Weights of a small encoder-decoder audio transcriber: encoder norm batchnorm, batches of 256.
Rows from block 4 of the audio encoder of a small encoder-decoder audio transcriber, named by matrix and row number. Rows with one number belong to one channel. Each number is 128 + 24 x the weight over its row's rms, rounded and kept within 0 to 255. All counts start at 0. Numbers have three digits each.
After each channel's rows are labels from the 100 clips, of 14848, where the channel reaches its highest value: "top examples" is what is common among them. Only what is clearly more common there than usual is listed. The data: short made-up English sentences, spoken by a formant synthesiser in many voices. In brackets: how many of the 100.
# convs1: first pointwise conv (encoder.blocks.4.convs.1.weight, 192x192x1), inputs 0-95
# convs3: second pointwise conv (encoder.blocks.4.convs.3.weight, 192x192x1, transposed), outputs 0-95

convs1.22:146193152127151155136107116146132141121107107136136093134112139154121123141120122095144113127109128124150102105115107159144110144106131169154138151105088159160147134135149099126157137137115117143146109164114094138127106141186109106118123146100143148129165121129106111157129145130185102104
convs3.22:129152125154104150112115121166116129161119145110145148110167117166118132146121151153118166085110180153148147155127164129118123166085118114125150124125114172158143149071159158128124078123139129145125113122127146133117117152143132129165133142119150145080124099166080127123118115126141123149
top examples: mains hum (55)

convs1.77:087049162113087131131136109108106132165136100153150161132100125094115136093092065123137140129122140108119113108110139127150156107133133057111106121130146134143129137095100107158143155113120106110118141124098131111086127122164076143083133135149147098164119115108106135115128132142118098135
convs3.77:159106136148139156106109127114112150094112118137090093140163127066129135149133128139115153173084152159081120120144097095110159105181149138139138169121123150124154135131136127107095134141106170136127146092132138150108125112164130141131155114146143114113133098135137131076106118132150086155
top examples: voice: high voice (51)

convs1.8:135111124068133151153146093123112123124120158160132153142084119136125104108166114139118157103108090108147118154139120085113106125122095134080137090147137168170149084100161153117114118113139137102141114135098116099090097170143107115132135147171173108136143141125098136126104135174119142141
convs3.8:177123156117121135124149156122113125118125148122119129114143172155103111182124123081105120123126109161149120106147152133168118115107143105123148177094155104130132153142151128127135097139135118151146142103156142131118110115186118144151105143097077092172163108134139121162173104117161128091
top examples: /ɛ/ (84); /z/ (82); voice: child-like voice (59); "is" (57)

convs1.122:126085104161121131097116143150154133106152155127114147154152145128079077103120153128111123061145120148097134123115120109128073132160097137127128102122111158152112162122124139091118182130144133139163145106128116137134164118111134132115125099152118139135078109090149112149159115147176131141
convs3.122:111146142148140101084125185126115118131137131132143134120118173094148167083089087135126120132152145135121133136143130093126155156100150146166141135149084146122114100140096128117161126112136143143117118145166159105108098157112149108141129131086096129120132155118114109100183120155112162137
top examples: /aɪ/ (77); voice: deep voice (53); "my" (38)

convs1.21:124149175169146109141159076108130149201150140104102125155120097126150097126153150079137162150141104151120158125124102163137101117157168166088101144127135117168104155148117125137149128135191126147106174104127125135144149126113109154106154149127149116128145129099142158093084170160104139103
convs3.21:124132122166114150109137128111113105127152136112098144106181151083124163156090108140136140182120125130108085107137125134140140107077100069159132161102152152120169129169107160154126113155112142152163099104144088100100139119121153149134151092135158135145121089148154103076136081084091134147
top examples: mains hum (75); /k/ (71)

convs1.67:130140111153115102126092154105125093150140169157116107126141078114158150097096103139088161118129091141195156110149114090161127099157112128130123179137108145130123085136143116139099131150105155144138117116135145143102180126155115082129108091108168088099171118162169148128120132112153124154
convs3.67:103159114106148113088152114146097103129129148095156122120133100152112140113147107119135154102152125099111159118129163104084138128150140109113122153124162089160106145146106141159100085109129113119158144130136111135129118104089158119114126099106135084112164143111154171155092086129147104184
top examples: voice: high voice (53); "every" (35)

convs1.93:168090149112111130115112120149103145105150141144128151167143093162126110121098137135142163114132140107134089141162147115092153128136094093104127106147146170134147137152135106114128104144131122180116168120099126058108163154115107136106148109108110123160153145112127128136116105126172139141
convs3.93:118140151168121124141138106110154143136086103115125108106123112137131134075151132129122114158146124089150112098138093119155100101124125112101150108097126098127135077132146153111163140135105109136169151142148144108116112141080162080083125153167076142110105126154151115145168158125102119113
top examples: /f/ (47); /θ/ (27)

convs1.43:075136106065131118140162110149158142156155109121115134180148153104122137139149136149155111120139148144158114103117170124129159125115099163114124141126130117125070163159097147093105155127146109148137140156129112119158129127096135140136147129141121095105123122143126118148157112144166113131
convs3.43:139168087118155144147146145116093097068156137103164122104115135141111129145133147183106165149164140101131165108117139146126156131138124137110141093125123117141098146184168107136129105098128127122106140120129102170154125163164115138113156123125187109118098083159133152162128139128113117130
top examples: /b/ (66); voice: child-like voice (66)

convs1.117:172138104104151112103149115091155099123112154093095093161117102103109122115140121084124104118085120109141141142127124145101109158140155161178144096129152146139133139137116129162164107124165147165115114102106130132121116178132134159113160082114092119147134125157141075113090144109121147150
convs3.117:157166151139116103114080133154110119141173153109156100149147128118101171151144123166114117141162119125123130100156129141109191124132133093150162146159150166155118092138116118110126122134117168109120114103130125130102135061104147145164140180101129152096120165104130096093168121129130140151
top examples: voice: high voice (52); /dʒ/ (34)

convs1.78:144125122077114132153150128119139136147131182110138121134148165139155150122105127106115122123124162151090182112088118143183109150161118155108096118151126124135117116120107145139080136093101145099097175124121143153114148101158156104134093106149184119154131103116142145110081145135120145090
convs3.78:102159106174136129099143098125144140124151169138134107116099121110161117112116116140114136135170107122135165163158163116170115107107124131110160093091156138125112173124132074116104144155133128160117134110081120111140113110131136113075137100156133147147125147115112139137155132089090120114
top examples: /ɑ/ (53); voice: high voice (51); mains hum (29)

convs1.119:125124144092138169156153081093102114143149106145128155120100137156102111115126145129118095117129100106146092124119149145140114102123095095126141122147137113138133086149097133105088131063111114175160094083126112136112127098115083097148123154133158131149120139109119145142130108158131161108
convs3.119:149130115103146098179109192135154137143134114156133181139165151171108124161140164159145139142105129133148138096147143106106134138105151135126145148130131155128108133141124160111116158114093145127159068167134119151144125153127136126111119112126131103164169122142142115127113115114169138155
top examples: voice: child-like voice (75); /w/ (72); sentence kind: question (66); "where" (63)

convs1.160:152116186099127131120122137169154142140107152154128107161113170145147143138123133143132136089144137148101096124114119112163105138115167125110114076150102134105162163161153106143143169148132171099078131080131082104130096135084103111116153141130173138160134096154120115140107114103168120107
convs3.160:164116096165130141121098114160108163182137119161132118104142157133143091117140119085132122119092141140143143128165083123147091149152107127131130150098103122130110157079154151114128084158145104117108137146124120125096108109126108105152141090120128189139096089097104113146103131108117144119
top examples: /s/ (99); voice: child-like voice (76); mains hum (34)

convs1.98:094127106152136137139173115129110137124131115085157136161153145094175118105140179135143084110106149141108089172073147144127098125145105100095125108089091117117168126142161105155141188142134179166161156137116078130140154132159153112111116160155112095130133123090106086113098087122097106082
convs3.98:101091124107142135159127136109118101092122169155079153081082126142115149109161135147123141145128132118099087067086151150087112114066148168146142098131141087139129119126121079121155142123140189093100146103114104109098183137101151132099154158140144105090113103096113157103126141158150126096
top examples: /s/ (87); thin (high-pass) (29)

convs1.152:134112149122083104135137170121126127134144156109133140137122123162121119096135104131142123125146127145119147139080107091117158144121163124117133177096154096140156084183094173144107105151130105102104092126111144134098093160164150107152193170133114161174133107130146147167081147160135105108
convs3.152:111147086133089185122145135121112137090166098116122130111163112128170144150162134100160086143101107126137104131130163102165106116128113131153127111103095165104143170101104159163158113127120140107093142099132152170133088119112090146100130136127159138150096126092125123145132183124115131109
top examples: voice: deep voice (57); /aʊ/ (53); "our" (45)

convs1.55:178089108153090106146091142116088161144122093112141143107110161102139103128112138125147119127162130147158138133089094165126125178135096113108152130120118106185123093113099122176115169099157136110153172138118148143106167140117121111123161086127127146152127110126136146130127164138137144159
convs3.55:146113171110088134133132105139087125129151109114088150100143112106157156149133159137133100123134148132151118147105098138118137155137178094120144155156153109113156121134120083157096163168168125137095079115103147099102156133102131196128116085150160127155090086086125143140145092134145120157
top examples: /ɝ/ (90); voice: child-like voice (63); /tʃ/ (37); "picture" (26)

convs1.185:103183157141131126135121172122116101109131140075105126134153103153119109121141112124080118103112133146152136166112136099132133129162182104136111118070125119161112085160152114142143176120125154138137142133127147116127136144164098154123111112123190145153146194076074114140116139153121181150
convs3.185:163131142104126088142112154166127104093151100115152121096119111156078147169112108137107119129106166179150134091150112114101135131115099144137097099147108097101099126123122114067111171154104118072139114126088105142101094148109087091137107092133137146162122124175096139155133111092115171100
top examples: /z/ (96); /w/ (87); "was" (69); voice: child-like voice (66)

convs1.49:152126109125129125150138121105123159134168140111091138139172101127096115149132144136083118159138111118098119102154108143125118127168109138138064110128098149134119131139094099116153119059100125129110159147143105118128166116084133111132158126083142152115112151111141093136124148129152140147
convs3.49:139099105162127150152109108090091141148157090117117186134170116147112113134087098114070138161126142128128141133153063100113111111154138118093090151139114138147186087142148120145142146122144142161135112143112159103142155102115099112099153109148140146143150157163122148141130136116117161130
top examples: voice: deep voice (72); "every" (41); "where" (29)

convs1.37:121109118196122104129148125147082151126162096130138137106147160158084128115065115112111143127156141090123185160147131140110149153111136098164133137109109136104123128097124144142123132149128130109136138136170165091197125088087125101148111159158124125158108124151133160144122118108145139170
convs3.37:116122178128121107166077186128102102160171111133105136134145143137135158112164109132086092115144147110164097128147144121167077147155132114097109117181144144117071104126113135103141165109129163165156188122126183111144137147140145168115174116170114131089129181108112161118108109149139105137
top examples: "where" (29); clipping (25)

convs1.90:160150133201126161129109147102099157101104131136099149128110112118121150115096132099109164120164099154140103117148117116157101169139141107131127151121158112171086167081103177137157165130113100110140137147151122141122112099149094103119117093127123135093140168127159146115131136147092123086
convs3.90:101112116087135158156156106095138146141099141164118130091116107124144134103099119099150165145071151117122107111109141122095143135164103148136115120088099120152165144099151131128157086130154098126090096134120141112135130133102142161119179147141167153137079123166115131137095149106093163155
top examples: voice: child-like voice (70); "his" (43); mains hum (29)

convs1.139:114133120147166086096132104131142111128114171149107152149158130099149122107064133106137097116137113105131159135118139135171130103144123155139137113096168130110151128130098057141109104137147123064132106149111158115161131096108140094113155123152142115150095157159092150122098097117147136168
convs3.139:139077114139114168149089149099089171147118085131109154112152144075139148127157084090172128132147148129110087160142087104079109125124109124133114114147115092152129100140163163148110137124118153116115104153134096109134127140141101120121183125116156109143162113128147159149138123120092117149
top examples: /b/ (76); voice: high voice (70); /ɑ/ (61); /j/ (58)

convs1.0:176092135150069135120177101089142130153142145140133089086105123112167106116127130145103117118142150112123147121153126129151124133139154133137152170129133103146161114143138090132114102106127136116088142119115169146074140105121149135118085134130118112103140131144099155109089114168104168123
convs3.0:121133100131147137142135154140152070169153105129113152124118106132196133116088169103136102142128139106109125156118089161163077153142139148163121120178113102070110135128164115146149150120110145105110147140157123122140091176147151135102118111155114158166101104121106115160142108163132161096
top examples: /aɪ/ (90); /m/ (82); "my" (70); voice: low voice (70)

convs1.110:127107149113114098136113081082114120136152143104145101106110139104115114122098184147136142095165111124163141151134095138148139162141164128150144112130087102168085135149136126190139105104154094166108110161151123140088082080156140110166148107137158132090100160159091127082138097091127143110
convs3.110:154144107109166119100119110121149106115135143130138138140121096081092171121132166121177130080133115122120125146167121149127150103135146110104147094092090118088155088144105118107156106147133122111067145159148155115084121112126126148086151144092120147135139137152109144106125111111142156179
top examples: /aɪ/ (99); voice: child-like voice (89); /m/ (76); "my" (66)

convs1.47:122150122152167135107136120116162111154133140112125066085147121168127129154105104139155142142124120113106166173178110195145103125119142102099077137095081087128124135085142107133123161142119151135134125114113107111128114110176136172107113184145152132156130117133108129103134133132154109149
convs3.47:100144146138107098138143110124141104152081116111114156122107129147139141141087131116146162145177096129178162161083114151137179150156105094083102136136114113132142131072153148140139160149085105184106148092155144124156138164101119125161120135133127099137089112133112137132108138155156141123
top examples: "our" (45); /j/ (38); /ʒ/ (31); "usual" (31)

convs1.75:137136128107145131066135119168118133089113093109147104122136155150114109135136124120148130101087095133127177152151086108121118156151182120150155127151122166135109142106109095132122192125158156100147119128192164096127080135147118144153157155152086135093108155141130078122146094141116106134
convs3.75:164161162155120130109111090139098119156154150125152116146103108117138119118134127138156132167094089141106086120136151111141137141135132110151095158122120139076130112108117128084082099118102107119110112093113103129135107109114094095147109108153110103098107149116128087093152137085133104138
top examples: /aɪ/ (96); /m/ (77); "my" (70)

convs1.1:152120119119123112139091102129122143095140096138121124138181117108119139125134126115116130122130071155161118095110137147159141100124092146179148110159127115087129120126145142119097079125167101131120131115140126103140142135122089102141180145136072107168148096101113155118091146148153106107
convs3.1:104144117133147135127096166148158129127142167113132101122143130153122090131145141118102146107108163137174134123151158151117113149124127135089096070095126138161127154077142104113190107124131092099127087119096137162135135167134100142145104148120131152148144158122121160109119143130106153138
top examples: "who" (37)

convs1.13:090151161141116159096131111133141134105148129158088152110149118087167145145117177122080120139129146136079161141103131115125133099139133127129114156116136109132151116095136126126140116166160098162100159149133143065136155092166148110110147143070110144115170147135119121106105177131142142139
convs3.13:165147128157108145155103102102123184136100108167118111142127115121175099115130162153131100133109136128090141134101124102096132088148110162114115122121116096115096097123141147107148163127135130175109104088119136104163110101073120089139128135145128111086136098095085136125091166111151150108
top examples: /u/ (93); /l/ (86); "usual" (62); /ʒ/ (62)

convs1.120:152096131106076128145140170115129101119073103154090126172140110173147106111124128125103125127111139151167119134153105119101152112119099108160124119165108075108124111137153172151129101079090171092091157148115148147103128156107165170145164119097168147122144138163158114150174114127152126116
convs3.120:127143090119165132121109148112113115172181147149086124126143088163129133137092084150163138151128134152144130168123145147117136141151100098130102135099169129111130120133165156157099108156116114106101136091190091090159114122137099086181161084168075149105112117119140155105113104062130125166
top examples: /ɝ/ (80); /d/ (79); /aʊ/ (68); "our" (59)

convs1.108:098099123115132146144137169108132139091134156136116143135175094188115137148117105131125145095145101111131117109134107113077102097121103132154127119118136155103125124158135100140109109093125119102079085114117163101141131135124155127149155154112118148112190175117120113083099144139093127128
convs3.108:143129096100108128134141154130122137141093132164118169093085141127096124089099113116082145113146141137131101129137152159132139139131098125104111157106104112135131141137158081131158107155106155117111116114137182141115127155093098092150136082112086177110104122148094142154172165158134098123
top examples: "our" (32)

convs1.30:133074119122145134090142105156124128114121105114103116131156143127145158109081141100154122109104106130161134096122103181136105133160183157133124123104184102120125109141139148114118126133093113145114139163152150116148127115116154165100066143138111159127144107125105157117114108164140155082
convs3.30:112145089121113136144146113158171131141140158147165110098144150114132196129099152086125146097101126071102104182133096141139133158132154128160129132110128103083101177140147086094099143151149108107119122145105127099106116134106165123147124105120121110132090140113082134168108102119162131115
top examples: /ʃ/ (57); /tʃ/ (36); thin (high-pass) (29)

convs1.60:095139111123159143113105120123101093137113147117125109156143145172156163155095104131107146091121133112095145101150141131151145147114158113086134154114164163155105150114172087151125143180157096152120139124171134108152138127153124123128110108128137132087094086113140124121142078097115082114
convs3.60:090089103107120142129119089142150096091135126101137141110115120131100103126137125111147101122117148132098150124093161175094154124093134183085118121132115118125115095118129153145173133154128141115143097134089125167119093121104103092119114142154090148106091129124146127142084123151124173134
top examples: /ɑ/ (56); /ʌ/ (40); /dʒ/ (32)

convs1.142:142109133137119098088116108167144149119130164162089117128117108115116143152098100153098151128118134117157123161157093154076151097128163145182132159137153181150123148151151113166098115122157152099134146113197128101138134136111111115133143142125113154143148163125120099115157145091172124153
convs3.142:120110138125171111113141122135140135159126111147123103152137083115100129108099109146113165104120144144148114146116112141151110099121135093125132107169155122149143147139114089120119089109098140148138118154105115105095150164091118097120157075151091161109116177132137160093084123130116192099
top examples: /ɝ/ (89); /aʊ/ (47); /ʌ/ (46); "our" (38)

convs1.94:152068168148080105126173127105105141129128152105114147119156102127121108098105109157126128126098105118151143111108103159167166117103112116121092159111122106116149079166112114114108162091150115106153167131094112134135145110084112132115136093110102124141161141137163104138145092110151152134
convs3.94:132124139118113129131153122161173121137167151107141143144085164183160114106154152166118137128152116130161177169097121158143136107167152141118151127148111150127095134139154124127136144121136118158161118133157119140147145150170102116175132083136141094123131101150138107124159090142143168093
top examples: voice: deep voice (84)

convs1.29:153083135143093151120150140156142121124158138092140135129095117161123157095095112132125145125137116136097120099095162132132138104103096164124100113115137153157107145159091122126108146170108156122116083136149161173144128137115178112109115111130072140130122125130096133159068116117099097123
convs3.29:064102110076141110148134155148156102116148109142151132151079130131117122135158116175090146112122136151137123120114148177138111098123126183093150101120120137133142106126170087106163153116125118089104104132100123119110075111150119123123080110149132138153106107142134151143110105130119158131
top examples: /ə/ (81); "a" (41)

convs1.116:164110111126089093125093152121113077130158115106128129109120106210108103103147099177161133156121083131156128146157102111139122107140131130168160162161149182144093104146158145141080133122098162141100158116094151151110115171125136145136148160159170140157135130170118161136176080146136129112
convs3.116:099141127112135106089166171125159088142086140145167138161107147183139137134092166142137147148164178120135125111138126155131108168106132128108127087149127129116099121159131139159146158155105095117102155144108102131101096170122141111189110103124125104118122115158164130157155155157126156163
top examples: /ɑ/ (59)

convs1.129:158074144139091116183109135143102143123124114161141138146099154135125121167143152135137121146110117131146122103118080097098101129150132092141113060107100128160127126115130154132135127102144133181078121132150118167132092155107127112156152123107122165119156149106127127091128137147142153114
convs3.129:102107147133122142104128119159145128163113123094097131115130171098085116131102118121158102086096101135084107156132133174152160132086138109141126124118105116131121089149160143143122146163088128156183126115123099147131144170111089129123116160095119166126093116130126113104152150135146151100
top examples: "where" (30)

convs1.19:150136120144142155137147120095119165099119095137107156128131163165137151101118111132147103108135107102126136152091131153147125126153140099121150125136185140142109124089131118173112124174163096100113108153159152136124086126135162141123133108175156137105104108134151126106120122123100118088
convs3.19:170148157115081115163116114156163110170186101157128184121166160123131147178164120127118098174123101131109111146124148091136101115124107084141158144188139092109116107090157139094082084153133154129117112094118201111121126127128138140179142152119136130130099139141089129109116089109152104126
top examples: voice: child-like voice (88)

convs1.167:137113145151109122122158141127141095136099087148142090132147159107135091161074118102093138113148147142115149145144124125101142149130133158101146095133080121136166112105144145121094114132135132166140135109123108111085180144146100123107134141123143148122141141117156127101122185102153137139
convs3.167:114103112106150131155124149122133121124146110089114131131134135112156100141150145098157136106104152149130162133112127132136142117093116151087098121108095122124102141157189131082132184072141152167123123143135124162159109171135118131121161126129143171148156117147135120142116135123155131135
top examples: /ɝ/ (97); "her" (54)

convs1.131:122113106117138146160120118111106146158160100138139126086163127097141136105089106127146145140116114147063135132156181115119126098091117133156135102098109144149106163110125091112139168146140108146151124132141152109135143101118116134093134135091133146083153117121135159118093087113112097173
convs3.131:106112159108111123154103145110122149115133077071177127096113139153115080150130087151112114107146165099114120097095119143127130112094135112132132142112181152134144135166096122104093110120118177096167133098112108136160138101167085179166123160124100177126154090140115145127137147129133141142
top examples: /oʊ/ (70); voice: high voice (51); /tʃ/ (47); "chose" (38)

convs1.141:114096131089113107154144134120133112132108134151108155084097166148135094130172156123152146140133153112121219136133099090126100101100147150153162126142108104118121096113137110125074133126161151167174129119122152132093137138150150107085181144098137110103102148112125119120132116115166135161
convs3.141:063146173133157117135151114113137124118117098082126101126106150116126080108119108096128171096127106107130133098145148100145120120101151152097121143082102114108116105088082168076145138119158114127103174137139134144119132146135141108103123070167140112115137141117095145155087160130116130121
top examples: /ɝ/ (74); muffled (low-pass) (32)

convs1.161:179140142171083072150142112104121107161132159104143133157126128101140105117141118121161116172171164118120140147094145116108114131117129117110112062090138165119123116154151112097122110190094118120116105134129116128099136140156167103145133134131110154113102165136146141130106117123132111106
convs3.161:113104139172091113129111081102076151077099075100106139116119159085095119142129114133125145094160092113082142115128136141112140105136165133127098110120107091135155129140156155171130139145106118150086182084106132079132146090120113165104143141119128143156149093116076114140141155117144166157
top examples: /ə/ (93); "a" (39)

convs1.54:121132151157114131116086164131143149167093125143140122089157090132075171136092136133105150152081110095155141095128129124119138110129140123105087192157120129183149136094160119115174134128127135117160158123143150145119139146129141105176135130145153142099147122119157125142132115147134095162
convs3.54:104103089103136160154158063140100128127121099102147154130134100113097117123140118106123152173141140138115147097142088119105154139159076138168125174115141125114135099122168134159149118146117152169106108126083088167132111129104156105088129082145142098147125149101122121120106122107115142177
top examples: "his" (36)

convs1.106:128155152127159089085152104110135153116145108156129083157142123125154138113147132140115120126156140140127120078127144123134123157089107146141146130100104121139185114087086117128127103164167124135119139098115120079139152127143159156093132141158081137172150158185111132134132131113174140087
convs3.106:105109118102060142110122122139170098169166145146110112104121134132083096107100103188135142121106091153141126087111132145138120104121126092104131110116111107170114159120166159123121136153110126148142130108098139122093089158081168153178143126105131137113120131133178135135141117138139152164
top examples: mains hum (32)

convs1.38:133113140100140082100143151158138110121132149156106172133112114153157148087072145180130086132119091133120113120131097097142105147106156094115138143104163139099118117141148144111150120119142092115112159151087166126118131177132168098107153145149078137162122143132131121095121159162131102124
convs3.38:150160137107149131169105112112121088127161146119112120138083122158159109149138080174126069096098095121133105124119170165143141168105143165148122151119117122133143121121093139091164119153169132139125158082138125107112141128130173159119086127095096129105116142135159126128124096095149104132
top examples: voice: deep voice (51)

convs1.163:161134172158181103120140163128126115092175145152147109172111095181119140108110161111111124145122150158097115099141129124108104141116150136102115162121133115134093105142138127162123150093149120093105132084151129125160140140134138108111120142124105149124152117142106143148106102169178134162
convs3.163:142133122096089141124114119119115120167162153100123128129102090099095151068099097112150170159159106134094105141111106164132120103180128103153148152129086146154138141108107132136096130124150106120129154103151089103129167140129153138117109106138171144111097134152132152083104129158080093110
top examples: /ə/ (85); voice: child-like voice (63); "was" (53); sentence kind: question (52)

convs1.155:106119101139115169110142144103147154130132089101130134126114097137122150144125142133131153151093157140139081153148077107132083139129108153150089117109152094096087106156137118152120119134090140096159128162148109122149153129097114151161156145102126152159129124152136093139088140124155138100
convs3.155:132145138121158155157110164136120123085116140099109162123144097116137113100155107154119119119130107137082117106136122137103160162138133108119121116096092126137075103127102156147124112096150131147111122119146147148100116123112132115136155136170151118145135148097109103178157104138157140172
top examples: /s/ (95); /ð/ (70); "this" (61)

convs1.85:072161153099130170149129167114144113137110092093109141131171099093160120140122071099161092118108134124130142111109122098155131147123145118145098176126133148058120134122122115088141090087145148114148141117159138108157162144153142132130097128121158137090106159078137108101160173144113126121
convs3.85:130161138086140112139093137135114133126142102134123118140144127145097124135121166145139151081142103144140126092157130146108169101122140174160113101106143144142109142146177149131131143142123096147096121183138139144094114093117115146143120114130166134108130080109144110148142177116091140122
top examples: /b/ (66); voice: child-like voice (52); "behind" (25)

convs1.111:081113128090116127089137074142126100115157098149140135170119120172121164126114107125127136137098120072117163132167154132087116141140135104103144137138113123127160119103106119124105135131162134144144097188187153086143129109103128162106135103151083093120134124112078109111148107157156174130
convs3.111:103128120150151117076151104087154118155137149138099109121140109074128096120153118143148111104127083114150106088156144118160137153133114114135096167094135124157148159128138161091110082118108115160128146129143095110170121150129162099083088112143084138094155162107130141107137109145127181121
top examples: voice: child-like voice (96); /aɪ/ (88); /m/ (63); "my" (52)

convs1.176:139174140165124175124133106123132120105138113090128146081084148177149146147153115138132152168154087176108162145150106113130130151149066155097136117143140128138155139119135107134108128090139128098117114121140153140128159121149128157156136153109140135144095135114159114090135108095118124111
convs3.176:096130099131082147137104112108137140165113141157127108130152099134146150128121139144090119087151135112132134146168120111156131118116147146088138137080110098131118111128134087174108108130158124141123124165130173092137152160102155140126108154093172111099103073120111172157149141106166113107
top examples: /z/ (80); /ɛ/ (76); voice: child-like voice (67); "is" (51)

convs1.124:117106186104105131122132143148150164122154127114131113129154134134108086103147134146157120103162161125073073173109118083136103095113166106100153109173124129105117153140083151152158117106111130145149138117120108143065145144131106170161139123129122133164116137158136080082100109135149118133
convs3.124:150108096141109122119116112128152174173152116101132121104104188133157137129090105119085102109115174096118161199139144101133157156147148147156123137130096116109151144130132114100145105141084121118135132165128120142133131169171105127150128109125126146174168114165120083131142152143123150158
top examples: /z/ (75); "his" (50)

convs1.186:168153117118109106114119135147153126137160150084148152176183161121146131132128138131137129121137117119151149121150121100068121109113108136092138112096142147080147151143134106120140103184122169100105120147132114145141095119116176108165119140137139103103095060117122124122122123145129083139
convs3.186:107148094099146125090111165155132125123178176137137118130101116146158111119151129136097128123154107139118135165155167135138157130123131134157088133130137155147155118154135167096139096153141124111142153184103147120171100165098124169154145141142135147144132149142165129122114157104128157094
top examples: /ə/ (85); "the" (37)

convs1.159:151088106160119130126162127125151090155158154172113126151142142129161122128075133122158112156098084115132166122142147133185167131115127127100160128137156169120149140108159093080108128107143114076174126111110143133157150106139134168123139087166115093125126158142131137086130162105122084143
convs3.159:114104091174120190118148112094150157162088099173116146126153081134131142087096109088124151140105168140161094131135122086155143144172135086157144103127115120127164119098095141104142155138135127160110137109110140098078105127138110101153144165107126172145125097150095111159127157125119136121
top examples: /aɪ/ (82); /w/ (76); voice: child-like voice (51)

convs1.27:143110112069085104138158163103159141110099135153107107129118141163094140134114107144148127147125162138178137152117114138120139146138103111083179110133123104145119145118152155102127090142126122118155085095123141147074114156140116091123143186120145135165132138131108128116130121137156097140
convs3.27:163078142123102158142120143131140140165122143121132129108102157163127145116166157122137129133133088105111128090121117098117148173140111112149170167111116154147130099141154166114092177116118139109132150135117136161141174091131101148114180146130115136153145103089120115131110132166140091152
top examples: /ɝ/ (78); /aʊ/ (46); "our" (34)

convs1.5:083131138122158102157164111163107146163158103182119131139152121161148097155140146108127169132123081145106106096110127167124115164152149138136140147156132162156145134091080119094081130113162151129165128135124135083158132133079136104109141134131097110149150110137121085131160159138147141114
convs3.5:095148153151099088100132134129130085165162136109134099148123111137106105137143108131137120116145149154125135105102121130090111164133145125108152137139134140174127076147126136125113139134110119105156090103084125094150075142154103114166121110124104146142131136120143144086129136102153129121
top examples: voice: child-like voice (52); /ʌ/ (32)

convs1.74:096135130123116122086151139120139154108062128120116079113083121090146139135096126093160151156082129170193090112093131150124154151135121145104085139110134186109136144124125105148124112125153142119161112176102112108095114127140135140088108120116140137122114151130121146103147100104146100083
convs3.74:131144137140093101097136140132114116116156119118079109088140121098139130141115151090121117103102107149127110154107117187092095136161134100100163120164163165122101114122149105137148113148123114118105144099091109098159161155153127120112113142130096114136095107172163117148117133170149138120
top examples: voice: child-like voice (63)

convs1.84:105136134133141106113158105141158100137151164127121087156086093114105123114155125102093140136131113117119137136160165139122138162144137093113154127156111105144172106105119113169108122115156121143156138155178145125103147091135134143136114129148117098125147180158116147149119107119136136120
convs3.84:158131144170120146139125146112119114154098145139124156112130121164132107113130114078135137126172186140098110163125116121094083118168112112123121147154119134148141160113097125140145100140168147108144146112147130150140099150152135119155126066162106130124138147169110122148146099126092138118
top examples: /aɪ/ (97); /m/ (85); "my" (79)

convs1.132:120110152128098112186146117145109134069141110131117086088162106108120104125150143129122103126104129139108091188124138114157124137149123149125086108116078093119130120165102135123145148111092177134092146153138089142114146076129138121125086091121160103147134139101144137103100090119150092148
convs3.132:152120147128131091178137105131128130090176133139097103151145129092104141132123155153157110135123101176085134110076130101102109140109143144169091169117123122094102092174139149106120170092131137153099133118097144131103098110104115106138118144165124076113144107134120155110120147133129141114
top examples: /s/ (82); voice: deep voice (61)

convs1.191:116144185136132166119120168133142152126135130130135153158154079152172126118100131090121133098154124168129093114106092073121112127121123171149134164140168156147187152147169102109135162128133128103149144135150121149139160153163129154131123113110150127134117150145179140108114130130103078105
convs3.191:129119183103122105093113115135166159127154167108136122124144074154142118152126118154161102148155118123158143174119129156078127100129184100095105112143169107107160085164137120107148150122137114131118142124175113146090142167100148153152084128112100093096166114134099148136152118116141118097
top examples: /ɝ/ (74); "was" (31); mains hum (26)

convs1.6:135142123151127129109159104164145121150141101104070126095179158118164126135097102108078109125152093164118163114148097140104129099156133113134114099101142112104148125104119085094143127166097173101162146108153128110167127139158192112108064145134103119127153107160137126160136162114115134166
convs3.6:099105145172095130116127150100116107186154151157124129111111135116137137108158122138106116136079153151110105142168118152178117142112120101140124124127106111151168091148159132165100109135117101111110126116128138159133124107120166151107102114117098082145141138141153174092146090127140170139
top examples: /ə/ (93); voice: high voice (58); "the" (44)